config.toml
encoder_arch = "transformer"
model = "audio-text matching model"
dataset = "struck, bounced, scraped and rolled objects made by modal synthesis"
train_examples = 78125
time_shift_ms = 100
input = "waveform_16khz"
encoder_norm = "rmsnorm"
encoder_norm_position = "pre"
encoder_activation = "gelu"
encoder_mlp_ratio = 2
encoder_head_dim = 64
encoder_fused_qkv = true
encoder_bias = "all"
encoder_qk_norm = true
encoder_parallel_block = false
encoder_inner_norm = false
encoder_moe = "expert_choice"
encoder_num_experts = 32
encoder_moe_every = 2
encoder_expert_mlp_ratio = 0.5
encoder_experts_per_token = 2
encoder_shared_expert = false
encoder_wave_strides = [5, 2, 2, 2, 2, 2]
encoder_subsampling = 2
encoder_layers = 14
encoder_width = 160
encoder_positions = "relative_bias"
fusion = "prefix"
tokenizer = "word"
vocab_size = 50
fusion_encoder_width = 256
fusion_encoder_layers = 6
fusion_encoder_norm = "rmsnorm"
fusion_encoder_norm_position = "pre"
fusion_encoder_activation = "swiglu"
fusion_encoder_mlp_ratio = 3
fusion_encoder_head_dim = 32
fusion_encoder_fused_qkv = true
fusion_encoder_bias = "all"
fusion_encoder_qk_norm = true
fusion_encoder_parallel_block = false
fusion_encoder_inner_norm = false
fusion_encoder_moe = "soft"
fusion_encoder_num_experts = 32
fusion_encoder_moe_every = 2
fusion_encoder_expert_mlp_ratio = 0.25
fusion_encoder_slots_per_expert = 2
fusion_encoder_shared_expert = false
fusion_encoder_positions = "learned"
fusion_encoder_connector = "linear"
residual_init = "none"
optimizer = "adamw"
learning_rate = 0.0016
beta1 = 0.9
beta2 = 0.999
eps = 1e-06
max_grad_norm = 1.0
max_steps = 13800
batch_size = 128
epochs = 22.6
lr_schedule = "wsd"
decay_fraction = 0.2
final_lr_fraction = 0.05
warmup_steps = 690
weight_decay = 0.4
Rows from block 7 of the audio encoder of a small audio-text matching model, named by matrix and row number. Rows with one number within an expert belong to one neuron, the router's apart. Each number is 500 + 50 x the weight over its row's rms, rounded and kept within 0 to 999. All counts start at 0. Numbers have three digits each. After the name is the row's rms in percent of the matrix's.
Before each expert's rows are labels from the 100 clips, of 14976, where the router gives the expert most weight on average: "top examples" is what is common among them. Only what is clearly more common there than usual is listed. The data: struck, bounced, scraped and rolled objects made by modal synthesis. In brackets: how many of the 100.
# router: router (encoder.blocks.7.mlp.router.weight, 32x160), inputs 0-159
# up: expert up (encoder.blocks.7.mlp.up, 32x80x160), inputs 0-159
# down: expert down (encoder.blocks.7.mlp.down, 32x160x80, transposed), outputs 0-159

# expert 10
top examples: repeated hits (96); glass-like damping (60)
router.10 073:520476504533506506540498501629456567476482519515523541463538549491498516550436470512553530456585566534564521573525531560530523583458465568566564582492539467453545556558558450454568424531524483490484536545482524587394506560557529489467523613520468433561570512475559463574555545440544516565499565485548517451521567486585555566477561548570534574544577572411498570471548566516569564464372536519527520580471485510526546507505469560445487513487447510568545506466621523445495450589564499
up.2 073:487514519410520389446490488481520471484560490408475443547498505559477505447495534519477501491495522440440417464470505469602471495580572503480480491546490611400502426503421519316465509453525531376539426400462487516418524445493512474452510520480526547492469512415481546478495472522490520544504541526463499555488449530532495505482458495496436511439499513501548500313445535575450527568514468585492554502487504408529491477552530490603521528577495554434589579550525480544519415513498591
down.2 059:492479537574520548480459508557705505546430464332476490635506510496472535497507492517466523472459523508520472567542539490540532513442501465476489559505528514524476565445570505411366548522523544379446481567495507542558501464435547502515532536481478531397505528499389475460490523500430541506443531518459515468532469509487402529556489425488539539502414547656502515426538525538449514501467538542512484413522555347511494526525489503511488513495513537479521518465550480465462499413437514
up.3 070:542564503440509465428502510422569459529494469454434451550521471522451456426513538470422509466431457469437463450457481418470454525525547415459426458523514547546511439431427582506426564460486538481564442434494522446562572427423512487575453509534530585423455480474427552397453447572438472452550481508442499585474434502450431472490437427455469471432414502594536420502439478504431469529464478493510492424538510457446428478494543425580530477536551518401467516486451448540484445411432529
down.3 083:464476503596488578492511491537592515456527568386486573577453555508497541572476553556562433537559559549538483435537505567561573518509469523520520545459431484463463564504609480349464496538509492374460561599555495519484445563511461551425557555517515428504569578548501502552579485439510499556484510572543485443520521483561517484518567517537520521573507517509470489368546508487574528496493446544470500516429572388583515574524459518436548532455456484593543503544536518525558539524512474
up.4 076:509525524457478459431528484451555508483570526404457481556499511546486509440476556518438469520441496499423406453489491429549484489581581430450435491569468610482511446470451599385437555455533495403556461456531477493496499420454496484463512500502556584435492571498443530432518420518449487502547524534421479582485397560505435492500458443457455506458450481566512462388441499544432487538525392551443554456473573410525444543533486457581521531536554533411532549568515471563526450447443544
down.4 077:508485541599510582485487504536714497515469508315490548643496538496480544555505516546510488495524527538549459504550531507547554497477497501523518553491503507471493580464581489393376530506510545351453525573509539542561476509462533522514547530526480498430553542487417514509528526475461534541483523514532518465542472486495438530553543459528538523554436523633490519408548528532541529529474508580511502432499582327511526540547473522465489532488460525526548520505545505509510504440461528

# expert 0
top examples: steel-like damping (81); action: scraping (48); clipping (38); text has "clipped" (38)
router.0 040:595489491619513604531598546435464516502520554549535582456558526463529537593461496538570521548560540549619541567518499588508517426497485539558538501497555459463588570536549449509538466501508501536503616537505517502475473587539533504547524386537486439539565540519540504538511536446539512538610497447560575421515545520442541577491610537544514514577537477459466577514565493500611527512593485508515540536522495544433537536516483531451424546490447500591528496547400539549523489540535465
up.2 082:459504542576459562530556507487437544450529565647507585423468581472525546504441505525532463576459490562506555447558471544459570421495437485467483468443471442544492604504597512602522486515467465631501560580536460477532480570524439556427546433530547484516518553545512514496562464488513550464531456504456484448568522498513512449550549507461573479569508442480437479615579449457567447527560454516469504501441534626516488557537421489439489545452489427568444443563496505542558533500502419
down.2 080:525475388509534534560538523479368503486474531606572512410500471462551471524470513450510484476518463495517566502449493505569467496463506564490536492516505469554510497574504481594589442548490546600480535493451482491352478499580468475535471490520545469591502459506584466549537518473579464420532486438498512474469544488464580516389516581500470489530581488402487529567504466481520445466461532351555469569471399605451550459439504537466450475504517471526427470485507554507451414572581406
up.3 075:445512549581446598517537523519459547480520558614485563459442587465493537494451512522491453589444479549482546442563455515476585415488438476451468471434455442551458606479605534572484514531440470602486534587521454468525479527497434570449539443530553531489515533540478525474568457515482550441513430529418485452572502479541481435549520483445579457551484446512427450582567433445513430533576469514465483475437522600548474550535415471438503535443516403528425422553519473535569515477483431
down.3 064:530464433509548526568514513490378477490458510605576510408500473459555484529484503472528495456535468481540565516462486524586484487449483584503561496481519461451504502578506451579590432538480555598473520491433489486365477520582487485558489481520520455596499447460588461556519556463585536454530479428514529470496557482445590540446516591524502470526588483403492541576529471484521461483468565423565471575498394605433572441465515561462441481503487488529453468466490559500436435580592426
up.4 049:568517497455478478415440511467604499539455443427424446567561427555442495482489521523442544418478504489474433554494481456466480541490536431498443526515567581509550408425425548458426585443531454430520502461536516480520535437398546454590500523480500582411485511534426460417459469517419475500474514458492528577465424583462420547496481420492453507447421521586535506430427510505437514483478480522457497429550547441464434521500526435595498468507562565434532530441475438475427535424419538
down.4 048:473478527458519437460456478553685498483520472355451537592484529519481513477540463530501482489502550538511452484509511512470513504517513468555509495491469525394484502453476482378416526484529494377476485455579525521646472511447494532456510509505480490430565566479444515492517518478453513596452523559528479477514480508537457480576537450534497507495455519594531473429501555547494570524528515639492534468476679359554495562538521520489525523530439537466624561526502471501519516469449559

# expert 14
top examples: bouncing (60); rubber-like damping (47); material: plastic (39)
router.14 092:548461477565518553494536522565502550491502516501527588498542461538503538609474436563589519469579580570584474609495476581488523547472540526550547537519547556433556524530546461476521487498582475482503613509560491526518448587511548444526534533480478388525592582519545406563495531384546518576544518451577524470476514576495550587522619529564453537579518532492517587487534517549608555452533509549493526519523583495473526577514511546469494524525463533617583547518496553540438493523512529
up.0 104:462490502412497403513493486495494456481477498433465420510467496512505455374497533432395483485417443436418507477475483441549467464486487452454456489489491468486459448460423501427464479501409498450477395446406480480431501368470485503461456484484510580452460376446448535428493463552447466439484469499403463503490509449495442446441423452446508443427477455516483436418436491474358463523510508457520464481501386444488462407483499461525469466490521469338441475474498461465496449479472505
down.0 124:472495462424515420488459485524371463457477484572522420423483438495492465478540490462523486443546528404487486460450503499548435529493527553517544504531498509458484419532401466394562469519490531522487441410392532532343510500538481459466476530495453505572450423427563501501488541527560440541459514497523497502445502455529583475393450565547435508448573521394539507381453539504497538509473531473528481574485329561497546404478542528529494464523454504482506507438534527488465428581571536
up.1 102:462491509418492410512495486493490456481479500440463420509466500511503457375497535431395482487416440435415508475479480442542473461488480448450452489486489465490458452456431504441464485502402495459479395456407479478441502371467485507460460484486512585449457373447445539420494460554444470436486468502400464504495507446497439445446418448443517439428472454520477436431439487468358460526509505458516465475500384451493459405485494455524471468484525465340435469475497460468500460472467504
down.1 124:470492462426512422495459484527364465455476485577523424418482439495494466479538492461524484442548529406490494461450502503544437528490522556517546505528496501461483423533407462400566464523487528527484444416391532533343507504542480460463476531496454499575452420431566499504492543523562440540458514498524496498446510454531584474393454567549439507453575521391536507387456538499500539505474532468527479576482325567500548403475539529524494463518451503486500502439534529488465431583573528
up.2 078:508515577554439560508527509463457469510525536568459468495494557491490508464483552470446482546437431471438517456537468477454575432528408458448438483465467447546487529441572530616481551506361463568514464616469478454543516471470474547508529465512542593458454404497451564419516445554450513434521465536434513514557496442508447480521422455444605445490454462515424465583493453426436445549506452487462496446485404562528458438504430425508510506426550448457399425523464475547551607435459473
down.2 077:463452488482491477561447478552355496434469492595548494395467444497537482516518491468571455428569542470550557474460498557488473523468452579535570524480477426488477475556487412463592417555477497555454498489430529542424461573569477475440492536508449433592502439483583459548529576460588509536458516510550485438461577464542600473452509582575499507523569524399507505455525534462550550460490539469513479558463356589531562444454510532452498473471421497550456472451536554488449478573572470

# expert 30
top examples: rolling (64); rubber-like damping (60); material: plastic (36)
router.30 102:571487469568493572491526528483556523541546501480545564539558487488506523615549463567585514555609558550623511525505513561507515538521526569596566515526544505446573553548542461473487504492547490483527574531558571531547449593523560487554516540559448423536558565524528454569525567445539516581544531443619552487494494550472546577521585544589480529560508568518497579477560533514622565473516509528454551515515564484478560556517513549455541534492425528604570520581504541579525574533529508
up.2 119:428474467452476478496457460493474494475475490504457460501431478500480446418463544433398453490402441489419527469458471410483452495474542425404433480544440481592424437459454570533486528555466512514470457481509427459497484390464437516446439490458557572447463464551462493450515439521447429414458457531391438536452480495537435435444446443420451461470463449530488422521416448458398427457496469417493442462458479505536436487442496447501497442493605462410412451499515454464489464447450426
down.2 072:426459496486518468508486461592377538453527550538482532458429583521494541436495486521463428498466569517505524441538523548546570533487430491482532532437414445492427552508563473395552495584504499485446488509492454540366444484513433577416550552507542484534556463497536488499573513468507409535449536588424431417547572467569520418433542518520523512546547558399518435385514550513432536506515535384501507560424407529585493473530523515442574535491501513460525518549551498487541516557535431
up.3 099:443491499449453461452449457456547482479463460542458442522444489519459450444463552446447448482441438466439519435463456444420467499474530437441438446541447483563444456441460562595447560551433520582478444481526448442600548449443442535452449500443548564440437450544439530435496440570444461440452443548450450555475444462544441438493432440439478439445435456568477442599449449442445439481482454450474449434454500545518440472456516436550488453475557437447435440493526454468482559433435449
down.3 116:546557460475487454504537539436416445549529457564520426433548457476531480512520483428451557531505437435429515554473459478545455435555555540475430451573560539500544447522443512500558462439442464542557441471435518446426564438544552430558489440460472554553424433460554550491437440570543413430549451441467546574451481463448547550419423553434454458426557439431446555483435454474460465552507453400506544564560426561440511439517444496572449503516505466469432504487447514523500447560561539
up.4 078:552529497567458569424528506430637493507554520430509556611545523474480518571567452554552484591564519562563470458519493542489543475542502534566530457502500511481554541506537482473410573472524476444545568553593567507595457563461522549523519472559474465487539576518477516529531533508505534542520508537579522495518418525498508522554556507552501505542440566617465539466541502494572536515564496544434540442485586437535529564529472518472657531475456501566537493604426510614583615468475519
down.4 101:538484505485572537486505549513610540528435476449518526573531484557531520588497518566556509416593574544571474533510559562474502597442499477573557558457518525488543516474487482496424539504621566474495558444558551538539488574444528503514512560523465443431529616534442419498507543460485529559516547491578533488519499585477463541550536447575507599534441552574581529507541548564606551455458511519512491441501586451493540587504584540488471513565461556612562560445528545522429512443432494